From a checkpoint of a small image captioner.
Data: trained on rosettes with rotational symmetry, 195000 training examples, 3.2 epochs.
Rows from block 9 of the image encoder of a small image captioner, named by matrix and row number. Rows with one number belong to one neuron. Each number is 128 + 32 x the weight over its row's rms, rounded and kept within 0 to 255. All counts start at 0. Numbers have three digits each.
Before each neuron's rows are labels from the 100 images, of 14976, where the neuron reaches its highest value: "colour at peak" is the nearest of a few named colours to the mean colour under the peak. Only what is clearly more common there than usual is listed. The data: rosettes with rotational symmetry. In brackets: how many of the 100.
# fc1: MLP up (encoder.blocks.9.mlp.fc1.weight, 1920x320), inputs 64-127
# fc2: MLP down (encoder.blocks.9.mlp.fc2.weight, 320x1920, transposed), outputs 64-127

colour at peak: black (36)
fc1.285:139161133144127155099102097051155154143118093157115186204135113107143084155154176088102162125127112144138130139126093138119190111132104210142163148131171109116108115174096124119120105156200114
fc2.285:103122118134147085104245144213168094129159104151147149062124128136110136107092102161152139135140133167134133110154101176122114143141125100136131100120130128134133162129188124133135150090042146

colour at peak: grey (55)
fc1.551:145130078139115138164149140103112094109188154089141108046153105189062130069160072156157139090143123122109166095116111136139134095091134086150118149122128115125080142071147138083139137122090177
fc2.551:091146162069119151113025117146098105193076136130142124194152123108223119193136131069122076154142143133125130153160136148120147117151145163066134139141108135130161121146101131134073124189163087

colour at peak: black (59)
fc1.608:172130105113179149088060090087171145096154125147106165130132136137159132116149087133122138144104107122113140116161087146117190083092096162141169144121182141150151169157153121122100129099181167
fc2.608:110097170152138080102255158178184116151126116156119158088130160119097115066120131145112100135131137171112138156156125143123129150139151139145117118167122098134111169145134124132125160133037111

colour at peak: brown (69)
fc1.373:061139150125134139122136159160110103143127142079101149158062115108127133105145114097096098187144118157170097152088132098182079158146156130116121101084101082083120189110129094176074118119178102
fc2.373:126157104141148121112084146185136116162128117157148153165121148139140129158111143126129112166149064105100160145144155156110112106148121096160118164186081158145093072104151164102158129119168159

colour at peak: grey (63)
fc1.692:165146138156127159111155092115156151124098099161154191133149116159119114077162117131116195105110090160122160159133108101110155067077121153134192137165136135118102098165125153170119127151181156
fc2.692:105120130150149090128167152200173050207131093110143108097122117097132102153105131157126087146118117167157129130131110205106146163164123116097102069125119127132123184124156107115055174132064103

colour at peak: black (68)
fc1.296:122090108139140127105018050133173126140177132171170176161172164152160155108121088176114125129092122109152169094141101120099159105125079098141140154160109120140179124132098126137149137131105140
fc2.296:108129128091144118149255164106138063094098138106117127131115132127089116121147145102123136148161139189139110152142136129128110154151128140101142061096133104126108145117158116123069133147073109

colour at peak: grey (59)
fc1.671:089146163118093148101224125085071087148137108101095060131102125077139159162107197155145139138144147133110120166117177151164087150127161150110139097145087097138179121123185165105146133130096104
fc2.671:159152112156131165164007107173123163094090151109149140141120112109139141166126100095143100109113131074135150126126144109129143148159108104108123159164138118127126068113073112127156135116174145

colour at peak: grey (64)
fc1.275:173138095150116160095081134134190139149111104188138225171172152130168119076166117152098168102080083150107148137139119129114141094113104138140150170167170148152070099163078157148114149155191145
fc2.275:110116126141146073147217151173165070190153091101144107092108104108141097144101117160127108157138101149156121135136104212110106155141133115116101072118118110121126182126158111123085154120089124

colour at peak: blue (31)
fc1.66:124142166111133153100195073076083120146153066065132125162095162078092139190097200078154141117135094156118076134136155126157104173106155200120139097121113146112162164165139160134085110135087125
fc2.66:159124148168107127130027155168131161119128098129117151085132080142145131139100068149122108097112111067106116161138097112124073138086125121138060176164110133126110108100130127125211124088178160

colour at peak: pink (36)
fc1.623:152133050127119180116026090098161161124140133156155195140142107147104134100148122142103166120112107091143148102126117107095171053146080125132153155150153132124090129121087151148150154121132174
fc2.623:097115153093161085108255160143145060138144117130121124116124128143130122092123117137108150145157139172142111141154122180111093132138143123125133084097112123129151184165178127125077129136113105

colour at peak: purple (79)
fc1.0:098167178073109122133196082083074110122188092085115120137136121116120154114137135128114164117159149190136085133169133107183067138068130166153163091064105123116177102124123163158095107162098077
fc2.0:133134125220152171070033129169176153167101123154136153114129137119138117187125100124134065095102114101112146177099118121117117158188128124078087156185169150107086085098103111095144151105111156

colour at peak: grey (55)
fc1.249:085122112140083158132196134117136098095158080102129070102124107114065129153153153132186100120147134105105120159103142132124111164137123124124085135161150148078110073116162178112124151152139148
fc2.249:148161148090098137143031089140082130137108158108157085185117126123211149181132106104113154116101127101115142101140147101132110109106131108127151152124104122144160107138144095167109098173168118

colour at peak: pink (34)
fc1.209:160130094141131131118034096162172128113190128152136188127159134164137143115160093133126122144090098103158174120148100104107155116156086094116132151111123136149131147148078109111149147136107151
fc2.209:081115142107154113113255144131138089100098154135106125131121132149098130143155150089120134163192143161134080162140128146121099134146162126108172083103124125101146139144161129151052127172114092

colour at peak: blue (54)
fc1.633:178111148113151163133125154078160195121137164081136176088109123109101131094128078107116164097175098159110085142144136107187158104120104146122118122150191164116082128186151117107120099120187150
fc2.633:120111154105049131111091118201149078171122088183129155129139110125192100136082139137129088131092158135087158131148090167128119109118151161129122199192066132118135187108122177146175144111105107

colour at peak: green (29)
fc1.688:139090127120174088129101105164154156097141187068121110115153142173111155099112033106154068091150130114172075100156109091116132090129144092168122090089170145124105173144107034120104168115121148
fc2.688:128139147140085161112114153127152123160179109131117158101153142101114119161082121153123114117096123185063174121154082155114120110081138160132052208144106137114106137108113189108185143108116130

colour at peak: blue (29)
fc1.477:122171205102125129117223150074083108166099070088091089116139114088144143158137174094141150125145150169119082168114137132171082159107157200140165131133103089127123110164164139132100110158112113
fc2.477:154135123180102134127000116206120156145152120135143137127125124114144128145103098135155074095080110077121145127141123121146152149139119114118058185181120131137114087121085129120201151084141152

colour at peak: grey (55)
fc1.104:098133151109109134120209110108123062135127107094081070086085164092115144212109192161169097143140133128142097137127133149176102145114151108101080129127067132120185111137153122131112144116084121
fc2.104:148159153127108139162028135115085169091083180139152119164130116127139150153142095068138158128136131070111132144112154079121144156138089116111155168150114119138107068095079119142170102148186156

colour at peak: pink (57)
fc1.179:151135049090105200127031158108140111120119116158165172158142083159167077093158161131101164128087081148092169106150143146115222077133107174143152124144134105138071114084123195142125148153123148
fc2.179:110109155164189073089255137160133123108091121129145116122127156116078142113172156144115119161170153139170130162152107149108099133150122115127127096107122150108154150163182113116097131126091114

colour at peak: pink (38)
fc1.59:124139080112144093115053074190092128134190144112145153146110135142198122157109071187134130120079119148165178109107103101131117130153122082132143116086131148130181128150110138113081134092046094
fc2.59:069144165127147149117255167064120136124042139115114148095136169123064120142195114104122119143192123085160119186119116082116066148121137160101100112127099114114151117110136128144138120156149133

colour at peak: pink (26)
fc1.206:078178169095120156093229131113126112143166113068085090142102132089127128161082136144143183114164150186144050141112172113132084179116149166109186093089127136116145126187166156140118122117093099
fc2.206:139143118172095096180016170162167165146169072136144159084130080117128108109105097128134103101056135052113176163140090136118128147091137148111044163178098116130101135092127115120175162115184123

colour at peak: black (47)
fc1.183:132121101145152108122158093096132160151078175117135164151140101106140074143167111102091166122131086125147109128128164126201167087108122068093183146136194095129101116196075103136106120147163117
fc2.183:162152139148134096127100129154161111123157089181141124102102158149147137125103134164170118128121128097147140184121074218082134182115140148148112115183075134119121137107181133122148126103056165

colour at peak: black (41)
fc1.130:120097106129160120133153132091109148162083154113113155122139102094123097143184126095078158152164111106134099121130164135182163082129130077096157123095200079134112112164115082129093112155176122
fc2.130:164155130162117119116074131164170114124163077191156126114123161145155137113093130175163119132105117108144154174127066200070123163114119141160104138194078150126113133116173147121159137113066164

colour at peak: purple (46)
fc1.753:160155134107108173106142134093106133095152069106171188145126089108146136182143172074137219135097108185149168178169123126123134183078113207145171116161106089157078130152131187114101088144120130
fc2.753:142092166171134093091098132195125143174118105135139135059144123152110113155094070150119097089118110116127119143126106153117071134134157114144080177159116164116127145112165124096164155086147122

colour at peak: purple (69)
fc1.188:109111171074100159090188047121084082140179097080103110111117140104189166160139165170156225170139118170152119125116154147167106140127157135105198117098049120125181158127121178121081101149066130
fc2.188:122188114199131096111087121153174168100080168138123159089121151151092154175156079119163068109148148110129140176138105093119092184172152118086106100160194122132093087081115111124115173117103100

colour at peak: purple (43)
fc1.534:142110163093125221085113126028136147161174124111163101145121137103077107185127136100150153166146096161115147121119112118139111152084139215104188122154112123131119132143127140154077110178150145
fc2.534:072145132167118099092132147217159110101122098164144181132106089156166094127102087104171115160125152091127094147134108152136117182164138120104075130157137150128108141160149120120128148126108114

colour at peak: black (39); blue (30)
fc1.550:171110140130139136129087145148161153145108187117118139162156112131108113095148089105099081174135157091131082156130112118116149122111139060147060136134170134132099153165103089119152100088198155
fc2.550:135096132092095139128160124124094094108112145128133110132106146114138133061109132120154169155162149152073123093154123149132122101115105150185182167140113111134141125167155192150161127143116140

colour at peak: grey (55)
fc1.236:176128127128115179076114135140167162141100131150148239141167113104127101095137099113110159123090102159136120147140087117116178106082084165140141143160201153133099104160103142141124161127203142
fc2.236:126124125149133082133188145170170067211156069116144113109115112111142090132101129170115107146123100148144137119131109211099110141145129121122095090131099118128114176107147127111100164127082115

colour at peak: purple (74)
fc1.435:086162163089091161131179037124108153136142138120173119172144131119159152200130169148117160144110115135184170185169161127145170125039107192150161122118111119097183112145133182197116120173085101
fc2.435:104104126194142126058077130134184143110113167137145172067123150110149119145146106114160107125154155107120137168119114097099073165197123120050129123157183104142098095096073118112160165131147139

colour at peak: pink (40)
fc1.716:145150069123129157141000115128133152125142141163117175122166131158151090122121074109081131135083112147172168092128097108110172113171132126118129152121173138141126144144115151183100179124141117
fc2.716:119138156164173069124255188078161128097098151111140091102103135113064117092177138175141130115171136116100129164119124087113110140106126151166120124082129113138163182157161148104104122153067108

colour at peak: pink (46)
fc1.571:125095084066127136130034095144175159171167127169155132138137097177181174077130104146081100130104138137094149100141141152091181080093135122155175163097093092152133158119134140147166111126159099
fc2.571:123158139177171105095255167107129107076031150146105125130122155105088098129180160125120105122167119133136139120124149103082126163166135115106164083111164126106160098115094102113105157129057137

colour at peak: purple (88)
fc1.286:126131205091139183102143115030092145123143078121125163188117113133163128113140149093123185131131106151123121125156123114124144131071106193135181119073117101158148086175121158165119126159150108
fc2.286:133076096219157094091109170229181120125175121171124164078130122099108131164128127189114092113121135147113148158124134121111100152154156121147052158188155147131100154135119123123150144066065157

colour at peak: black (86)
fc1.577:166122095090113173166139054166174174111242150059114097144167101115129132139127124145112103121085148148119142167148126147104137116134111161118065091168136156127132169176140180095157100095112125
fc2.577:120167130143152063111143144064147110054025140166160130067119169126127129086142115091143162170139189078091118190128105110100114177097137107117172131148081111147144131146132138131108123179166121

colour at peak: purple (38); blue (28)
fc1.714:161182107143117193128118111078147183099118118127156191135126095161088122141181162133127238093126086155123175170131106114121154105082093170112210102136132087135066129123147160130095103165166132
fc2.714:093091165154115093083166141217162086180113103164135162076147142120144102137119133147112062119114157106139134134132105193133121146155147118121090145170120159117140176140139090117110175108077102

colour at peak: grey (61)
fc1.51:091113112102115115141135111136130051186180111114107070134144154133140160172100160197139044170125149089147121122130165179120121152141170071143097137140099163144161174143107157116148111136095147
fc2.51:142187112119153152167129126111071162046057161113132090160109120128105153090152117049140181135203139091138144137129134064124133153134105138101180120083150116120155072111124106149132095176127150

colour at peak: purple (77)
fc1.357:119127127088144156114076066117080141100173150145132140191131103116146139163114191162154213087125102179104107120163121146153151139087113156113166123068084110137216161176089127106122111134083111
fc2.357:095140121188155093108202160127203158143116143141140182044135137130080121112141100118145123142144135070097141202108094091111098167159136139117101113158169105126071129083159123109170151091147147

colour at peak: black (50)
fc1.303:089131130114169113085140119097161234114128106089104105150176142105115119168152131090157167124200123113083096114152132128152126105119136107193091147119141120163182123146159146145189096114159162
fc2.303:150128171136096149187121095153119061115128164155152159117074129160146162092106099153108120128085157118157155105119148196098155108188119136089171165171115155152120108135109091125076175161124106

colour at peak: cyan (25)
fc1.565:112101149134145128112157091159098109155161133074109092145086142066162126187107145167125067132163167130146096093135119159172115184145170107149117099097097166112209149206156098099140124141068130
fc2.565:163159153116105141182155141076116174108139152096140115110131134146108139090130105056152161133170120072102117167127135045118080123086107140154120150139140117151105084106079169146227085149200157

colour at peak: purple (55)
fc1.525:113151167104127140055193094100123145123142108104102139152104126092141143188146151133131151134163124168143070155129127137124129158126133187145175105102095131103191155219143159129095104125076078
fc2.525:139150065225128089138065160174198116119130127146145193078118126145117116134111089144153095097100123106103155145136109107129124150132124104104073138146150131149060136060129106111135159083108133

colour at peak: grey (66)
fc1.704:100083144131153103146229097177108113130135162058139105059112132115083163110139110180171042128170146095112109123107166127174095141156138072128067122139114118127158156151154088089154096113080134
fc2.704:151187154102086167156005073093098135102088150141157084200134151121185134153129118084139145131113142142111148133116148111132134132163097126091179152154136108152127069094069145149110111192178131

colour at peak: purple (76)
fc1.666:157108158059146145108118114076171160100102119118124195134147106156104136066162107124082211131109098143124167109156128097081144115061113134146201106081134136145157118167133108174137130107183177
fc2.666:095110160157147107029145158183179100145156133159153121122135161106095098127118132178096091119126117173123140155129143185091107130155141140123085133145168119120094169180157134090081176109049105

colour at peak: purple (46); blue (30)
fc1.695:132160168080121179068192097053130168132129135100140125112125120077105113154120122112110183121154118176079062122141165104179122191089103142162173129069171116128118115193139137141101124178121097
fc2.695:125140140123115097080065173188131176180176098149144181097144142125149121124105059136142110102102129103095147197169086159109103141099129130141047162171096121146083135125166176114205159079147144

colour at peak: purple (32)
fc1.677:169121137112126175077180122068128124122117088149117196151137118135117095110152172128079211114144096142127114127165154091141159083114134197146195157144096123119100100153133196151111104136174151
fc2.677:112127134149148074136141134209171071183138103136151135110119140141138126155117110171134094153088133168159152129147097194103142135161122087098078065123121133130129191123158103121052187110050081

colour at peak: blue (33)
fc1.27:128162163083087190105213175055122154113104114121105145089101097102121101097158161100139211120172126152113097159128147122175130113065150203110186093139117090148115086138153140099105097130143126
fc2.27:149085129165125126106000111219140138191164097149174173130137125113157126199098125148131084132085136107138127135135119169114105099165111132126069193171112157115103134140107140137160154107131123

colour at peak: blue (55)
fc1.638:129101172099129145139130129084147167127105113109092126131099110093093081172115139101105116116145157144102090141156115106132183169112131178145147137106188106106102140175141117143139126152174123
fc2.638:161132135129101091107152146200139111139141094163158161109133134109163137065090116181164128113099147108108125121152128161124111115120115130163110187161089144142140156137144144137201125075070153

colour at peak: black (44)
fc1.331:126146158112095112126193042162079113184168081137153077133092131116131149194093122146166102140178095142160121146153128142119093161127170117116082172150080099119163173105163105102167153177087124
fc2.331:118176137139146109158070119100116139039090196118144160136110124130148149104155103067179135153157157090111103152116143086121134203166114113078191085151161108169114067125063117138139096169150127

colour at peak: purple (35)
fc1.581:178124065120172163135037121119147178129133138147164168149135156156115124077123064121111158134085099151154191098137060106106181060095095109120181137135191116112079139141108142149136134137143161
fc2.581:082104168153149082077242170141164060142134127140101147097129144125104099157175142165122122151146151168107124135142146152122101134144159136119050107105115140123135182142151118112079146117074087

colour at peak: black (38)
fc1.412:145104120183106116128127111092145145153142113157178102140116132094127094174125132138145093137124123079124070136188126155127182100147116089147078175168156136164115079126122123112186178156127144
fc2.412:131149150100194081160141137163106133066093189108067139132094178170113151101083110120114139138122162133120163149095166175117073141151180123131184086130099108105111114120158123123085065095103122

colour at peak: grey (58)
fc1.81:106142121115110101153231132134065084136158108055113054071094117101098156174091119107171101147123134136164120139117121128174084163127146126134127105112062124109164137116167114128146111139069088
fc2.81:143156142134127169126000132096103181080072162137126134183126145141135143162159130071143123110131132081085113139110158064144146118133122123125124177136148124114116062110086127136154086141185150

colour at peak: brown (71)
fc1.684:174139125124108174115054151087169155124109109154168179171144118135126126106171152120092219145111095158105149150151128125103156114125104165144183148151185139148060086123121172143110127172162134
fc2.684:120092126170168083076212161169142085187164110143118143081132143100127124132108111205118114126113138114138125121134107191111097131135132114147090123107116135117140177167154125111128137076090117

colour at peak: black (80)
fc1.140:130108149088176159111092094081146172160132148111106144213148099098089116183087127117117085154172128143099087108112114115093189110142151136122078169101231108109141153190104112163128109171190127
fc2.140:130163119127087118163217178132117120066155114148150113116106127129142122040089104126160146123116165130087114143148127138129097120068112125177107174134092139183117128135130167116214108103132178

colour at peak: purple (50)
fc1.302:103150152109123119074143119122125168120133105087113188130131145138179156112120129131128153118148112190122119147113098077154108134067130152148190079113126123102128131161128121172074150169125104
fc2.302:138068145173116103116094157143216128192197124146128171079134130118111088145101107177116116104063124136098135113146113148111111128109137132140043158170128120137081169104139144093154154076165110

colour at peak: black (38)
fc1.385:156110150128132149108139130068151157126065103089116179153102128105106088122142133070134123124152118133095111178127143146117158117124111164127139115126208134114092098146123116137142149134216124
fc2.385:141118140127130091117112144198135100173197094164153147092133125131176135108083113187152141119106115110133127092151109183119109101120124127158141168136085129149154162148121132149159152103069148

colour at peak: blue (28)
fc1.486:122160165109124161098212164083124139127119099092147093110106108104108110163132202112167183159152112129111099142100126125175108143092161174135165107123123081104106091150165175092141104175121113
fc2.486:145135134152120141120000124200087161151131126144151158155134138119158149172109085116133116101094130053118142131142136141145108122127105129134090173155083131127136091140095127135187132101156164

colour at peak: blue (55)
fc1.471:093143178087102161117180105111123122132118130092109142135108144080103100176104204119156167096134158143135085137149127151172140183091131200167155102117113076141133140177151141104152106152146108
fc2.471:152118142167090120138026098197146123126151109176165137118149113124155126166088089121146080134085114108093158131145107142119128140154115127128095205207123137127122117097120137153182114078085150

colour at peak: brown (67)
fc1.304:156152137104101161110089164080148152126091114140154184176124103123095082115151173090099192138126141154115147155147122113104184110112089209143156156131186139108071086118113141118132105173197157
fc2.304:120102121147135100073161149192160091166167098135164139090127148133129137128103107182134122129124133121124148100149104190128075112130138097153105155125116141124146165167163146114115147099069134

colour at peak: blue (29)
fc1.165:091115156108111133099255162067089107131090073106130093103117105093074119141103147087154162128147123124092125175140161115152114130101157150125100135136130119120091085143196109087118113105133113
fc2.165:141102158138055130150000102211137125144188127120151147145133120123198125168087125129146107124069127140111112113140126182129116134172128143125146201202116143107130114094119139141128134121168109